config.yaml
dataset: "made-up road signs on poles"
encoder_activation: "gelu"
encoder_mlp_ratio: 4
encoder_layers: 14
decoder_norm_position: "pre"
decoder_bias: "all"
decoder_qk_norm: false
init: "small_normal"
precondition_frequency: 32
adamw_lr_other_params: 0.0027
Rows from block 5 of the text decoder, named by matrix and row number. Rows with one number belong to one attention dimension. Each number is 500 + 25 x the weight over its row's rms, rounded and kept within 0 to 999. All counts start at 0. Numbers have three digits each. After the name is the row's rms in percent of the matrix's.
# q: attention query (decoder.blocks.5.attn.q.weight, 96x128), inputs 0-127
# k: attention key (decoder.blocks.5.attn.k.weight, 96x128), inputs 0-127
q.7 114:503490488519480513477563520534516503537529486481539476484513502518497454511514525541472536533542515496481497490508519511446491501509436494468528526499438576531526463501498472479497509446498516503518485553466537494480478478527492514493519482533512537515503500509528489524526485480487520491500503496508477449469506475502510483496478506523462483483489525494494540508526462480484494489509
k.7 102:503463530510516518536493457490469491548446526491511511506508463497516534483510490483482458443493474437481522488494508464489516488508527519488509520467546462489495506508527524525470482553509485530513528501481491480498485480539526511511469528503514502490493541541469498466501496467527500496481517471498534529471468534523469492445469450490512528530490492469526481508512510506516458525479
q.8 107:513525513505478564515479509474472516505472530516474518480524517507516461446482491458455456481454495545498536504501454495500483553530510531517515509501508485490514519486469468486484483487490497525523510478509505470502479490519500497500490468493497477485490566523506484502494515507505484525480455487471489505508512516448503483478461484528521503513576532507494427522523502511498549484519
k.8 110:465545484510502456496501484449534440500518472492518508515499489490505496502519482522536493486525486496491467482536527489542503485432507499526512501511474501501511470545508512500521530469508479510466493498490518534505501560485475486517469495501444502519539477530495500473482468529499426466517517477526527513512509484502569534497532522483531542479499537498518494501494475485476503517473
q.9 110:495501487533489451500522485501518519516471428505465502506459471476459488506500478539512475506484514459471476493481501499534498500449507498520497495505533498463500513475487531499526510515444504510510480521526493519519508554527535547533530534477487505514487472471507525458491441495452529512519497542512510502534529462527500499481495548465521518496490446487542498495481499481487501529498
k.9 101:499504503494514490488463497510502539499514542459494499495512486557529465473480494496526544514533507505505542502507502461452483474507489445511495483517498454493488472505490496538491501509559503461491485457474488493536529462504500492517494535471504501526485536473486500557543523533489452482504524489441509502481491482505507507498528470504500461525502475480454512470498473470554496459474
q.10 092:499490459497487539466516536506484511502483541485506516472537563509508472484479495481476542508526508490523464461512518466497480483525520506499525460494461491504520535470509502476479568489475509491532463515503526478467491466486511516535490493490476483501493507536449519561526514497465501489495498477489517520455531471462521480500567510493483492454487488478438508494495485520500505500520
k.10 097:522518544510471490505455508511501537496490485493484502524479467502529463478501521492548478495493518492443510496457474456461488497525501486513473506493506505495482492467512496504558480455480505490459503499487520493555470517479507502496482496506491461501488521484477534468473510536514502535497496526520550490517471486547530498482478537545496521546466484493544447543515528483485449503469
q.11 117:470521510484484523528483504450482482524468497492453509488478546452516474473472478492489456489448491517526500528472486502491526546472495490560491495490519464535519532484530515461476485499472454477510479495544515534519504525522534494495525513490459494469472510517522501467468451522474507506505497536497521474552492461476504470491499526494522503493527506549488486496486516534526500546493
k.11 116:538541472507484471507489514521554489452547524520499483483523492573517464457494509513526541550511502533499538495496485512470497489497499480522509500513476508519497487522502473524485479470539505505470492460490511502496512512450487467513477512476533482519540481474518482493520511485501433506453544512497515501499522466509493500516539496512475518513505508494489533471480480485488506419467
q.12 089:500527496522460468496483511479513552530515524525499512480548475518456503465459452490524477545532524495502524460534481512491515504501516530482483505474470465505501507455478509484505455500539528453499498481494476509528456463506536466498476545502533491526546517476494508522512508471519495504479487500499477494470519482510528460464483507541453517521479460450487514516484472486515516500476
k.12 102:477521498458507506532517519506506484530504503482527501512470528477529478512528519500464501443475524478537527489475510522494494469466463491551511458503517500499537515543546513498493516546451467469461495481488523484472508496477463517549537476511470559491477470515518518528490456528466482529499528477530528501537458495468474510501491529459515509486485505490482497496497514527480532524494
q.13 090:464542483481529499493503521519496483500536468500490495472519515475474478539508514528468516520519500516519453533521507584496466530485492475496519495497458521545529469516520467479497546490498487534510450499453503522525527525494545513514503492486481512513481459465501497507478477517488543485523484468526495456549474497519465512500516547484484514449482549522496520482500527495490500504498
k.13 094:504461488518520479504463475497482523518457544506521492492503491537544543488534513473511487494479494471512512498508482453487523500518516496501491452501529504491481519453515519505438474482521484508531551527500513479501517503532475482442517526520548460504492545464533492506526515493536517512483509524480499501476525504492495474512464459513498517503549471487521432492512541462538475505505
q.14 095:480517492485477484472500525538515543466513507501461544538538527502496463468472482499536498507527501521522544505484486502458491541482509508490435481527488506535500471445477501539520487496506467532510490520517486487525469478486503501489522520471528492517467509498529491489463519474481493526466520515520524521514502487528498489479485547534431494479533481482499431479532480474512473477497
k.14 093:464471492480520494482515467522453476501496566453531507471523468523513524498523510508484502539433469531502492475494498500540514496547481503487500516533471522496488474539513479487497532509503460502475496524517531528488528514479487477543496554496454484519554507514467515514495464489448499488497503463477527521472502435474513487531488479469526507488524524487472522481483509496494497509497
q.15 109:528507523450470521522488519486498508507495539492455492505497513466515442495456480495487444490451496524498501521489511504509473516525486530453495533485537511494511521494532491499509487513474547509515479524516471488527518524526522499474493459500523519487479521473534518479473501497498536505525463476493517515530487460494550521455493455531501503541497551495525461539467556468501522516487
k.15 102:490531486511464494485466505499492480516519514498555503520490497529549567511535481521506519493530462432492529463541488432508514502472507498481481481509516503473520513485513486513514492504507483510491473487491538529471503481495490442524477513462520480519511503527513479476502547564537430523505504500511486481479531531508520504516516486481502525451486524492482513517528464507507498524473
q.16 126:498482502525456500461508466542522503512514521498526499515500466505516552501523535507527521492532496526510500454514456453502498485529505491472487496493516509505510498493479523515504443492552514459477533512530511480511460468505485462494505535474548466544508504455517500475508550499519512491445545524483494517502513515524483497497470476489471549540512446464521486492514520492510497462475
k.16 135:467517476506542519532519521503522482540492500472517514484501527463507505521488503481468523516483520470513518527496509527522502491491454524518525530507472536484502483533516501497481542507453523521463489496500462495466507490491508571515514500514449562459474490516492501519470445472477532479522465465488502498491464477493469516484511517456485464472509493516432520509459489517533518512520
q.17 121:484464489513516514521484510499466473494491515525481491479472534493526489478480486489449467483455483482510515545508497542514503519487515502560525504493520441489488529516542492493475472532469503511501477447498517490473542520504534463518467493543476515471512520537483464529492447534510515495498465489501497494489499467457510519465477467531559475530501503552497465529476518519513503495510
k.17 108:535550477509489461490477454473521496458490440537471472502496476516463520486519464516498497503503503545491514495488497495470464510460475474489521523491517513523536512476499502478513475471520478535494486475513497516498481548507505449470507486474524529507510473481529518478482532485500455523428531543533509501561524475492469517504484508524506505477504501495528508489567492482474518507495
q.18 098:479538507523465528477511508490504499483539497555499480463536507489542514479511504494481466504453469523502515536540456477471493538496502529530509488479479503515522487513491499456465512474521549505522508463547476493539488499506538476513470529525494490506493533516505460489498467500492513512489444472455494466535496481510539469524505501530499503535534523523512444485473529481517533498473
k.18 090:484502472510473440542466515485530479488479494501508487506482525537500460494491502504489532489518556505465569466530493470504524530495487528500489500516501520527525521492507536499440454501507469540464497509494490490471508523473506499528542498536495530519536465513503509495450494523509462526488536507528518513480549491495516503479489500471534500435459477498494489530476504502535490472523
q.19 112:466470495489501514491491495561503536481499500486525541487544503502503522515508528484535497483526481498510542458504478444480519516494475494500509512488526506513492503504456536475493444509482481517491490507526501489444495470482494482542560513440494468542482492503528462484513530489459533492473545552518528480536485544506461496502485511531489521535522470493501504504516505527486487500452
k.19 116:506524511491510510515503477508514509516501525509431497503513491484497453474472505510509461538481498512491531544506527530518479519545472516463502562513469549486484456542486502458482493513504544488517536512507465470505478528501511546472478476489483507522507489488482530490506499489470513495517486463462465515523501424494480489471481515508479460472506500513503513466447463485524531471521
q.20 113:552545521503505485506480521439499532512498487551464505507485442489492479478505487512503441524513512506463496518479544502479502488514531525513465547492466529507468485484496502511540509527522508506500515503490488506495500542533503479507459478509515499483553528522534484491514464492514477552490437461474509485494521487554502488483489515551533493511483556492501497525470491474488493519515
k.20 121:495508503463496497483525528524500493511511502451550527515519481501496491482469520504467533436487530494523477487513519519492492509478508498501501451567526440514505542497501458493468509505477497500503487491494535488472533483502503473540518509508502530529461549535476486531501542500480454477526503514535519509501494534458507505518478442457502495487497473477504483478507521505451552478479
q.21 104:463534468515542486503548505463499484516511509477524474514474489481518502538475542500494492494467507498515464480518503557521479521496497489504523466550531482482516496546454501462504542494519504475490496520503471516501520517478524583520487516497465524510485479508503541522491446475496509504545488476489522469484484444515526523530525495471491513460497500504511527494466487490481554523483
k.21 106:499474508473451478514444494499522533484513521494455503474493543536515464485504497498532503510505511535535515483529446481468500504512499505488477471467475495523501495426476521505517489514484499479510491488490517468519514468539516459487539509527538463499527565474503506504522502515507497505468501537470487506510508515500496428499489533540474481497520480466504465534527527501519469529460
q.22 090:521536482500515513533493493518507487472501510493496430500476535521519464462477473528463499493505528512467523532519491496478477557512480533474510513489490549493497482505549463499496545501483539499507490505512483502468524519512519572500500523533502551479508549528545468497471467473489505475499467489484507508518489506498505498521519492533465470454509509567513488527480528504531516487516
k.22 095:508508490501459529476484497488429496472490503530503503509519478546488500446541500501455467469500478489477514457504501463488542499503521505504490489511544466508486523484488523551493454451538497482508512495525513483505511491503523456528505540492487494516532484536482468481496523523548459463484487531506499524469520521519546509492519459482504515513472502522559481532506541490501460509495
q.23 092:506466458501505515508551504501498481506472499459526490490482531510483516488444481513483481459474493467501486462487547493504503498473540467513509547537501481483524527510479545516481519540448497530505502523526520532506492477500536554557531497492512476488491532553480523508506504511473508476539510552510497503467517465514501500549524503508544488506530505501500469516448483533479497487510
k.23 085:503501485476480506515516466511520496461488436507453505522430496496500442471464487511535449524519523529496502524462476455449484491520521468521529521475526502498525475470450526530525497509526533517510487491506500536522486532510536505492467476496513477502502520519477528502509504533505482488503493487472482490544504500493521536467518512543532507561499484500492534527506461468504518516498
q.24 124:467504512489479499471478482506523504489520483474543452468496462523494526526515495550520520505532499513523505471484514451491503508493499484478529495503454531486512464526479474491500523481508474469479505494460540550485495481501480485478520543502491505547535496425497536455539495506463476530526512514513513493490462524488518490541507495467500538540477490485534562458529490488497489513491
k.24 123:505482521456501574528528518502492493484459516550506512470502528475498533487483539468496504488510505497489501486523523508495498535529474521506489505444540510492539461512488496495485504560496572483539501487500442469486524446525525521490522492523510492465487506558483487501485478470517549502515485489483482480476505487510486500483513511497517507521511496488500460489445524493533474471535
q.25 114:517502513510480486488461486508541517486536501496508522483508462523491537513501499503529537520562462484508507514487470486493518448553497496502480547485482464510508512504524508531510456462519525474497530462468535481513464486477486502463514522456507469499546477473504491463504548539513484484478534520499493488488526500531488478475498474448453531535469499457538512518526517510488498469491
k.25 111:527524471500534530540541526504497473539534480497515498481472510435520541554543510513521502512528525497504475499497484545499478491495467517515496486526530530513493497570507471492477518517508498489508508497529467467469510473493483536513521480497481515446480474542517499498490495480483509487525479449493498460491463488447479504508479519436491469459499503501455512483512494516466500527487
q.26 106:489489494484492502441447471512504571507526568515532498492528490528509516448502475476496525499507462527481489481529504491468519471513532497485509462497460471509472497466489474517504497482513518489519473484508506497486522449468500450530500523518528488534538535482511504513521536467520487501509481497458476499469493469521502484513496447522481555516503492455479470497504482506512545517486
k.26 108:493505500482509509550510522488515473547464474470470490518496508428472511522510524501478473513474514482500498490489530518488458501497462516500517509501493536500511482474514522453477546545475500502460524535509487496424495551524495522487508507490458502522494494518525512489489443488469511506516507472545529470538469471491486496488513542498514485491504544542529491532490509498467461541516
q.27 081:490512510535515527482486506500516480472490491523475491522541502557467474437475468523478521500524497522498521489507480450508488528473558487508492489472442504511480515478496477542460487513495496500519515483487542518529507500508488474499489538527510478498562527515469518534492530529510503469494494502456498499494519453483554497472542499486506479526513461468499494520463503538491500435502
k.27 099:530520508502457511521528496495493457492506510505506500518497515483450487512475501490491488491448537515480494515450493487503484543468460480555484504511515530522499516547518491491531538472475451492500495479523479547486493537460517510554536473497469553508459471496539518499484492495442453510498536520477523503533490479497535537492503530492532482521484497526538512477490505501476519525474
q.28 077:520551545483484538529464499530498480486500551497473507528514513497519456475501552500518528522511522529487498535480518501468517450489477480487482524522457533512458485535549498489523510488527485469484533520468503511542465498509438481480478459516496479479480535500532497505505468533476464513483501496499500497514481519511518481514479525520558469512513486463490479509516533500512449474508
k.28 093:486492499498498519512549523485495479509516496518530513484528474519500556505455526485512519457502456447488447513490547515541474536484511505463469487566556474528513484520485496509510511496473474524479500515487482540439495487485493528531562526505487496467507491510492457513475548489494519520522513481524550488496514500508492510490500475463477512477502492525502473500469478540475512497494
q.29 099:536469476495514473471503502474538475501496488504519479473494498513536513516508501486454514468488503453510514541491545544482524505527487497517554522512471484465482529546497503466462526514471521482512482513488495496466518478497508501534484501502458524488511499520465522530525417503490509489542474478502524474459504502472514519499554450519528502531489557524468520501492473520467515514500
k.29 101:529502539482470515488498510493510500471496484550494516528453475478511483530538519529521437489524486513509467504483482517472442501489503517445514506479526494528531502492466515488524471463526512506494521488508476458478501490527484467481498464506544495498489513529518466509474563470529532538499486528513477495522513526497514503469457510513495504503499503489582482516561532473508511486501
q.30 080:454467505501490488479499482501467518529505504478533563521477511496502518489516501488512478492520495501525483443513507502513511431487507521521526432542534492510471507467471560496488496469481497494484523536560530484503529490500526447550483494489499515524478518503467484493472493496510500496502493461534519507475490509496582523498504527485488498520516427495512484503496512490508489498515
k.30 090:499516529532522453522486553513525471446514521491431496498489491530522492492478502475517493514485562520503507517501496517485466536497479483479500534472460543481523513468490516465526530533471488513513486494512510522487488518498525526511514492463520522532483482467528542511540477477488493545500529485488538510523503481532473485516535557528464471478507523478494517484487444484476524489486
q.31 108:535507531540498478491520512507479524528507515525514541516502471478538530531481492486567500491538497498490508466486505517491506496553505517475484531491506486494496482486476544525496436527512514516497540515509457471539476498480483472484467484447550465504512492492527515457474504523540518499448488485499505504503507522518486514475469510475474506521480513475543478550478463503471468550489
k.31 113:487462484486521498501511503491494500530515492459535502497476520462511501526536516473501503493503521469526477532492503561539487503493480530477515463538502552485528525512505458490493553493502479512489501499534506514483532478506529544513492489497480530485466501492501507502508474485514525496529470486481473492497470483462493447524485523507466481439526547489435545476509464518490557547508
q.32 094:474517508478458452523444475552531498459530482476525502502528499535482477522487504510534492520497515500533554478502458462474460544530461507468448521506507504507494490463460512519484451483521513499487518475534444520504511463509489507473530496465508478517470500496528503481494549482515481504472534505498481513534493482544536487514471510520474502521505452484502519519519492498504497488484
k.32 087:489491489471524493496505514526492451495521539514513509486531513509492475520507526492523496530501503499521510467491562515525519517529480511491490488482494534505478500517493523487474476534492457482526481532482529472440497514521458505521473499489490493494495507533493504535486510512494527442531473455496467496514499413500516552505552512449526485489506525536513536472459481514492496443526
q.33 093:489478467542547539495508526502526511514448486462522515512501498496538506507481520466466526489441489514492482489547513496487469466499503532518550471523500471523502514505455531485465536540467551528473484511480505532499540486516526535531486529509470456469518508540475531523506497501500488461516516482522500515472524511476517521512508498516491481500537495499477465492458482489516523459463
k.33 089:497511489534427496489485486462501511514484458517454543525478481479496496505488508507557439501507485509504504507458508531464492494505502492475484490489524538510501505454484535511534513469461507506507483505534489485531450523521510432485511479520520514552489530506549485506489473481487505546494506482480517505540492534494502489459451519500511495547520475498508513514555488471484496523487
q.34 094:489546495487467493486479514514504515472482519526458468509505487499559504484520518522537464524461483512535520515519497497491507546512504511480454492490482512501489468484476491494520532468518489462473563475529505488510491539537470496495508523492473488452499483476552510470499521464459477538465496488498494490549479486552506492507454528497515509484501531501511448472472468464519522466472
k.34 087:496464484485506473485467527559473448474534514477546492504566494529466444540507558464529530525519499527490535471527481529553532496480514510490510504534484478506456510478498481490499498502501466531504496517455505487476532476476475460548501501507448518510507528489498480496490472483493476476524481495480485481493519473506524476514485472515537513468521490498477502477507530522506494511513
q.35 093:506486481503505513472554477501552499536516540513541483478516514499542482515540523532496496497498511475510493498505481513481499484495467484480536493500471517482470524523456461498467524456485492502523521497481485479482515461458487487506521468522532528489503511519511540519478496461549478471551451461529479473501497524430505519517472475501444502492500508502448531495526494497458526501488
k.35 093:489460532499503493525469498509498465520492482516473519470462464468470513570485492503483444487510470495475517463471485477537512494502505521479508541453478520505550511429529529512498507535501518509511507525491489478484527516508525486485492512511487487493505490516525524485492449473522517514468550483527491508520496506494482459453519501472512500523455530482552512533505496528508458548522
q.36 093:494487505457533497509458501522503469501478483518482479494475547538512533486531495540520524502502481446530509537531483519473554490490501509522528518482496467519495496516578474506532519515495499476510503480506507509486553498496540477510468509513468538436560490518492494501499445489516488459529483502526498470485501523464479475504539470525540463503470513524489478503499513493483502523486
k.36 081:520477479509505520489540488500503484477524449532483502499484501496473500498520455503500502468517503487498499471484476486490501502487527516486459522501558498485563532531517489515501446478523513488483546481513480500472520510475498466479526475508513475483451486471513505509493538482538524528468525499508481503538526523510436507495508444470481532480504470478524478474551524505493574466521
q.37 097:495472507530535497506515480468492483546539486527541537491492534494507561499507511480507510495495485481501499473535501501511494444486516510574521477532507499498529500523474499483455465470541487518487513453516492505426513495498507476524468530501512472491521509504520468501496493511541466511498533461471480473432493487494541531530488484498476474483487488506478501535486484541523532520500
k.37 099:484520480496494509529499552508559502486466478493442462465497510473472485525490481535530479486496543505519488521516463533481479509475476485477493471443481492537547530469548550495507505542457495512499508478505494504534489520494517495515527495492502482485468456514532516503475503486467514483465520520528523509535512482487462444471505542483486473472526534499522514496476518487494526535495
q.38 093:505535539529482471478478489515493532511525505505538517460524474543454501492511507522486479509464531521526514539486477491519496541511508520491470510528463465503525508496507509529544480499513483491457481482485502545515492511552519502547535556515453483546543503456512497466521505496472450536505543512486499499500481493539489478487525501544499522555489491498477481487539485502508498483520
k.38 085:510514462468526509532509518515499524495444537454527490498519552494520464494485519513490500509504485530468496471539575484472475497508486484535521479509505494496477473545471525498488491505490481496527502492508489462491510528537425479499510490504462546503500524556481474553503485479475491516511485503490485512522451501490539555534536505484501500527497485517482485478482522478480475489469
q.39 097:547517516491476482490487477503520551513494450499492516509492486508465454496523483517495485523499488474483498517460453553480526460466504511496530539497488502521488516497515506527560525473491490525494463475465475497501475473497490475470495464509498514552525511531489483488536482505483516503521475469493493464487510465528503497418529501555508483529483480474479522498551510525467491521537
k.39 096:498552496503532492492547507513480504500490495491490529531493492466511505537520480512515549441510504502522477507491532456477486505499486462510501507540524442498487466536517459473490486520507503498468540524475546483495501517505455510511514475517512499525476525541490504506511514466524473471502505482550520540525474517520525535480484464454508499523478473473507463504477527526472517448447
q.40 100:522482444472445471487446498532524529462472526501517506457554495538521497482504506516470480504525469520487542508512513517510502510531508541483498525488454496505527521483498508481502495482484530496529485524486496474454518481524525487501504474505510478507509524520499454511537499455495488522489492493506486490469568507551489511465496476580500529523543517476480504492482492463497478489508
k.40 098:474490513480495536519515498488475439524479537475492465526476465461470452506510518495510475465477477515533527485468517512518495492460497539486545510548546521485438486528481519480461499495485497516519493507512538493499500517519473476541478486500476529537448490544488516519488534504512483487505467484531477545487465522481513511491488484467513514507514503516553474523461515527496492537512
q.41 115:548528510495502495527500517502499505471496473549463480529490492520500496464492525510523454488459471529481468522529489544483475481513495533507495516472487493494514503490469472467532502493496522496529536513488476478531500542507542496476497466533544520475488534527503492513493524472536498521499446468460447498520531448526512508475461488564503471493521504518488501474505492431502523495516
k.41 106:464480518522473451478448503487513478487537492468528508502489480509496515529530496505495524468529506488498492520466505455501535499457502490513481505510489477496514566495536513512496488512488433487498479479482549519471475539471476435495534501506452490557536549510504482514505487533460447509477520527515529536485504548494524502493497491496528499517483506482529495521506492527482515501472
q.42 076:507536504502475475517489509504460531479495463548495485517497502506514492504491497508547466496567495524476522471490526494467525481482539473484518484516509490505456484466486467495509496518532500537539505443491453466472478466486475483492513535501536511516519513474538487469494568516511522558528507477470542491472500517528520508505466471473491513519527473475473524481483500478525497515454
k.42 097:503534526480502522480528540484483492517506516447502514487529506469469514525494534497491531496454518467526463505517479537537494518509474505469485478516487518462524478513525489456515514532486506492479470507495529508463501510478501548559538519509476514525441478505482528520475458497446481493494466502517492466534494447471543460491503478466489482456523495503512499473474485517473532524510
q.43 101:508526493490473529507462495443497512467520513488493481494508518495515450471507502487485511498489480497507498519510513580514514505511509541469551507506470489506475520535518483458528567462521514475513487491490484503499495499523513471505460485550474533530539526524495500551519456490498463509529431443474493474493475488490509496482535493552520489493499538520473493512493487505478503508486
k.43 096:490490504491465472466489514494486501485494512532481525504506490493529514497535492493488476463522480491505502454522503464504513528470486514470484448488525468507504507481471502482484470495474465539468518484465504485531504521560478484501528496524505516478494538533483484482500553489534463520475545509535534535540483565491510491514455501510498525527494492498568455530508558515482524491472
q.44 092:514495523539458498499507477436508548468484499522467497510463455511522482492512513482500463497468482506506501527509526483520483492517515519457493528511468492513479489481486485536528551461448513531479528500512469481509451480530503500516501520506499495523497500523511535462529497492494466537501479473469539508480515498541552501515493529534479502535531554525499510533507445457527506522508
k.44 103:454513524498515493529519506486483509512506509484511514497540481465467479535464519488481501521461518533528477472537524522508500533505499523511513493532453481510535512499489448443504544505459506509475475520459506474494518449509495526523507466523493526532502550553497512531497501475464464463507475477510479484522439475488536475501520504496529500484481505519505519492529537509455527500457
q.45 098:511544504489453479475480493514486522489515527501491517539499491499517484474511497487534502521539434486514513496513482481510508442484529497516457494502501467527479495478484512551473463491517500511515547483524475436531478486497508448461493501500529458499502529503505460494495569495525492534466473528466494477481525516491493501489490508540453535514499474462500484551511513491474491466482
k.45 121:486495496508535489532520505496525458534526486483528477494505467477480515549506504469492499515484552484487437514475497540522489525507456506511483521534493509480524508518511501465503505542489442519477483485511518516458541534462476552497526515483469520480489480520498521510460450507464478505514471483519496494529475472477473496536504498445513492464507521502511528496466483540463553507490
q.46 090:493494481459540561531490541537549513491481492439502497520470514504491489542501543497481507513491535481520508498481501501458507491510476503474531470523499541444497511497506502491544499526516473533466477494491520480471507482478469497491514475451473511483478481535467503467506506514473502463537483512521494502529514503470460475518501522482550463471534526526516512519503536540469465523494
k.46 086:519507534526486511465519449485466507465495483556454532468518485525496494515495496497509493520513468476487445483512526495527515476509552515467467525500472510485524501509499481493524484501534562470510545545496486503545527506489511478449483464527503448482530502526483472486527534497532535499510481491467509497477545533507520539467486473534487487483497494471520491514526498480502504454505
q.47 120:506538484486484487504459524487522516494488453540467507505471545508457467460482447543475496554533485488508486518513516491539515513473527533500492506490463503540500513453532476493483537520485513530508476527469485521495520519529553494498494491504500467491538489511471479498500493500507525519497475479478480487493544465561498501450535513544489505470497510511488490472454503459513486518538
k.47 118:479515492518535542519524505515461465525512539486530502525496469477535469504492522472485541468421525502497478471487481469491494532450465468541505467514516453494457484501527500476476499487539469486474494482495511552508520494496483483521499503485487502521428501508492520523472489506498479501519537525512532522510486535475501520526493484472542509515526496503556483506476523499486468460499
q.48 073:530482470470489520526475481506500489473458487515468521511500525495514503494512576526536459471526484496509498515474484511487464524477482500494458568502509526491461459543465527529466494501483486464524499529459483511493480516480494489489481475499560486533515505507496465479479515527560488548500471460494500507498491497523507515512529494484495451489521506512526483489436514489485459497520
k.48 076:467514552466493496492495489502493538505526507530517483510500496511444507504451449523523473455472465511463487485528482524488496503487534518502523499489488459486484516458534488520547495517505508547525479453523495487501485522542506544502486516498454465537547472537510504493492503475509491456483516543502490477464527481495479533490484471500516511514475489540521489457509506456483524527541
q.49 095:492540470515490485492478520499535522462482467521501535507485504469526510524477517498524527498509517497535527522537489531514490511460497505513478487539473506479502488450456503431469542539449524506482532511541506507451485486514494495545534499509506477490473514528507496504535498461475526530513485550505496492516475520477478493501555491495458525509514479511438486502496463460539508494504
k.49 088:456489508511516483498551483533497424506493523485481470462512465504504464510519525469455487487522534555459538509486512469521529526494495496526518507505499464486505498504525525500476490527532497529524487562472494502416511533492502495456492496501511504513486492488496500541469471506459510496501484466496504503474494488481460505512449489481542450523509492525497524487494482505503476458498
q.50 085:503470496481514581471509481483478554517509515482494538513503460432486484517535452501469506473514497472493518487490512535498502541539473508498501489482509470505525516520484463529520494487488537514515510492524495455522507499519519525475486510506496565465475473519455496522499508496511456538483529518510474485499524520521490525500465498472483493480479532509474475506515428500532541516499
k.50 088:501545514490495505509474489499550494505506501508522521508476498518494518544522491506531561525525491495511484516488468550476445458473477499483506514525502534498499490504478558478497510500470495476469499523495529576492494534434489519570500520476529462517535462478485488488506472486493520510498482458494498482493525470502469520525507499499468488469485460493486507453477487495448512507515
q.51 094:477517476515480484472463507549510518485496444519530500527499482528504538485534538495485533489493493503503542494481473449523489484499516490538468512473486555540526462509479463497487484502485485530531458504512513503502485467491511439505522477443497540511483497504545495500513515498487479473492541526503559492519543509470507478525535498527495533494504484492504542524529490494469467453503
k.51 093:526496508512534459518508478471498470512561528497486504489503510506524458491498492497498513538511554464494529475533487498544523449533529532520558477524506497466478502508524508516493522424552508500534482498536516498512508472480477520467480501531474493528542503500499457525526487512477531513485470464497456519487523494486489463496500537470487495503507503520497510504533517464546531518489
q.52 096:510516537503425526476522475466505476501519540494495520527521442480469522525482526509483547524543495463531509497512507527495505508463497504451520485536436499497525489487483512491516511474487497517513498542493499505473504447499484479485471497519485507527478500534509522490483472567492505492533460513531491502505501520509490490509531501510447496472457540530463508485531461486536516503522
k.52 090:488490458537529509471552520558495484493527485538499468503506490508499499481526498475450499505471503495481501490481516471483471493452535513520511492460548512488481466479552481504480476567468481493524498497497516533501502499506552506521525506501516471524513482462500518470507451500526536443502471473498494500520498499481473549487543538502538474529511521498505518501448526512476486484505
q.53 088:483480525524516500539484479450467507450481465532497499494446483521502492479526470506490497521486483523513508518480495530522490487468513513532488503451523501487492512471523575464540456519467452516454483508508515514510530495528506489554512519485481437522532475499489448439501503507531497493501497520483489491506513494518484528463480489496549505539504492494522493506496514542489464514498
k.53 089:467501542526494491531495533486544512495475466520512489524494522495511494487482521535514504507539556495520455505485545490440483479545474493450516524454473508505516519523508524489476523478489540458512548475473528461495493506532507510479501522494513499514510440497493512530436524479492514502510500497499473551522488477523467512494453522516456490480490526494526471492528468487529502498485
q.54 083:502522462475507499503518480536520516502462504538481503481505468502477505482473474515506506475468408518500498501495503519528524484457514510526490541487532505510490530512497510515496496524503480503534509521492520549518523489477541523498467458521528506504512502469514467489502505454488476491489455480492581513525495502524508513523528495545530522463510528476491526492434513489502567477502
k.54 079:508531528502470486490505500482492471511507448474473530533504525499538532518531477500539485476492546555505528517488491476498505486502464488514502519539467517479510510488466521498481472515497523531508486457544521487507510505508477481480510486508516520498480480515544509543509506507517483499472520518454505509523487536490501492545475514474542548464478495506560490526534535444552505556472
q.55 093:490511540480499514514521516445472510514530461488508482445503512523484466482448476482547480492482498507495449545472507577505485480541507488522511525519516478502501524494536501545538553510485527490519508473483561487493486506502515501457504539496522547523495480483446477506491478514490550490519509479491508501514468488524485498535529475536489479502467511491491506483508483509494543492502
k.55 099:465473532528486516520482488499499500479499468492495512540488500525537509503526496525485491492492489478521523489457497512525477484464505513500483530507502483515491501464478500492500475526465475525462489552474491520531462507479507503514476501498490492549506544497514498463429449487561486533530522463517532501485486513491556472508472499518505501516501505496514530550479541527456495582496
q.56 104:504473487536493470451545481512494480485514523517497500517541466494509488523494502482449504491463514527469511501502494487492564486460511509516464495549474528474451491537514496449542483488527476530502479521474498561507533529460496490504476503520495492506501523458514532524514475508493461506486478474454507512470472510489547529506526510500550519532493490463533520521489509502455489488478
k.56 110:528495461478504523539535532506494498499494504471512482481536558496494536466511522480489488475520482467489482469523484468491527528500462524506525492494532492529497506504494472499456542520490516480513539460507485419489484427502506503497527521529503514470456492511496460477509566510513542476497495513536510488505490514488485478489523460502488494472502516487462482528517511514565527510509
q.57 088:535533496505516490517540535499470472494413510490500448523526503538501497469485494490526463495462473519491543513521481507506506479457456493534503515462542512537488473518512500511467476529508454468481517491523527482526495516472477507466491528511477534496471548521477479501478505502531493483498473520462488541494470524526530521464540522522515467503517512502510482522482521543484513476502
k.57 083:458504489448476511525466513502478529543530514511508492479451523500464487494481468516489467503534479520504491485477544511497514502496548515477510456513491484516546550507512464513510511452499494502534465500469536468489522471525532451519494499519500493541494488552510490529486528510492482471516476514558509507469507519515495505505488448514505504471480516476497498442542502540517544497523
q.58 115:502473532515501531453500493500473486504516482491504490462517474503470507494475495526492461508484505497492454523526554506500556507494542521477517526520492498487515535525507465470511505444549474515537489504464537515481528499457529454463485514528497467525534473481505525517510502560480517507557477547494516515471520507514531499480523477517475503461499546508488524458513469483510497518516
k.58 087:524497457460496522505527564514529506480492448562484505512466498481538518529490487508527473503501522493523460488487493489479438536482484522505456444502550532489527491493468486505523498494491502524523505492541471528520511541519558529499531514504506520501507503490514475444498500525539538510501491476533493486469504481499532466509460511493511538547502486527521492493481517493468503499492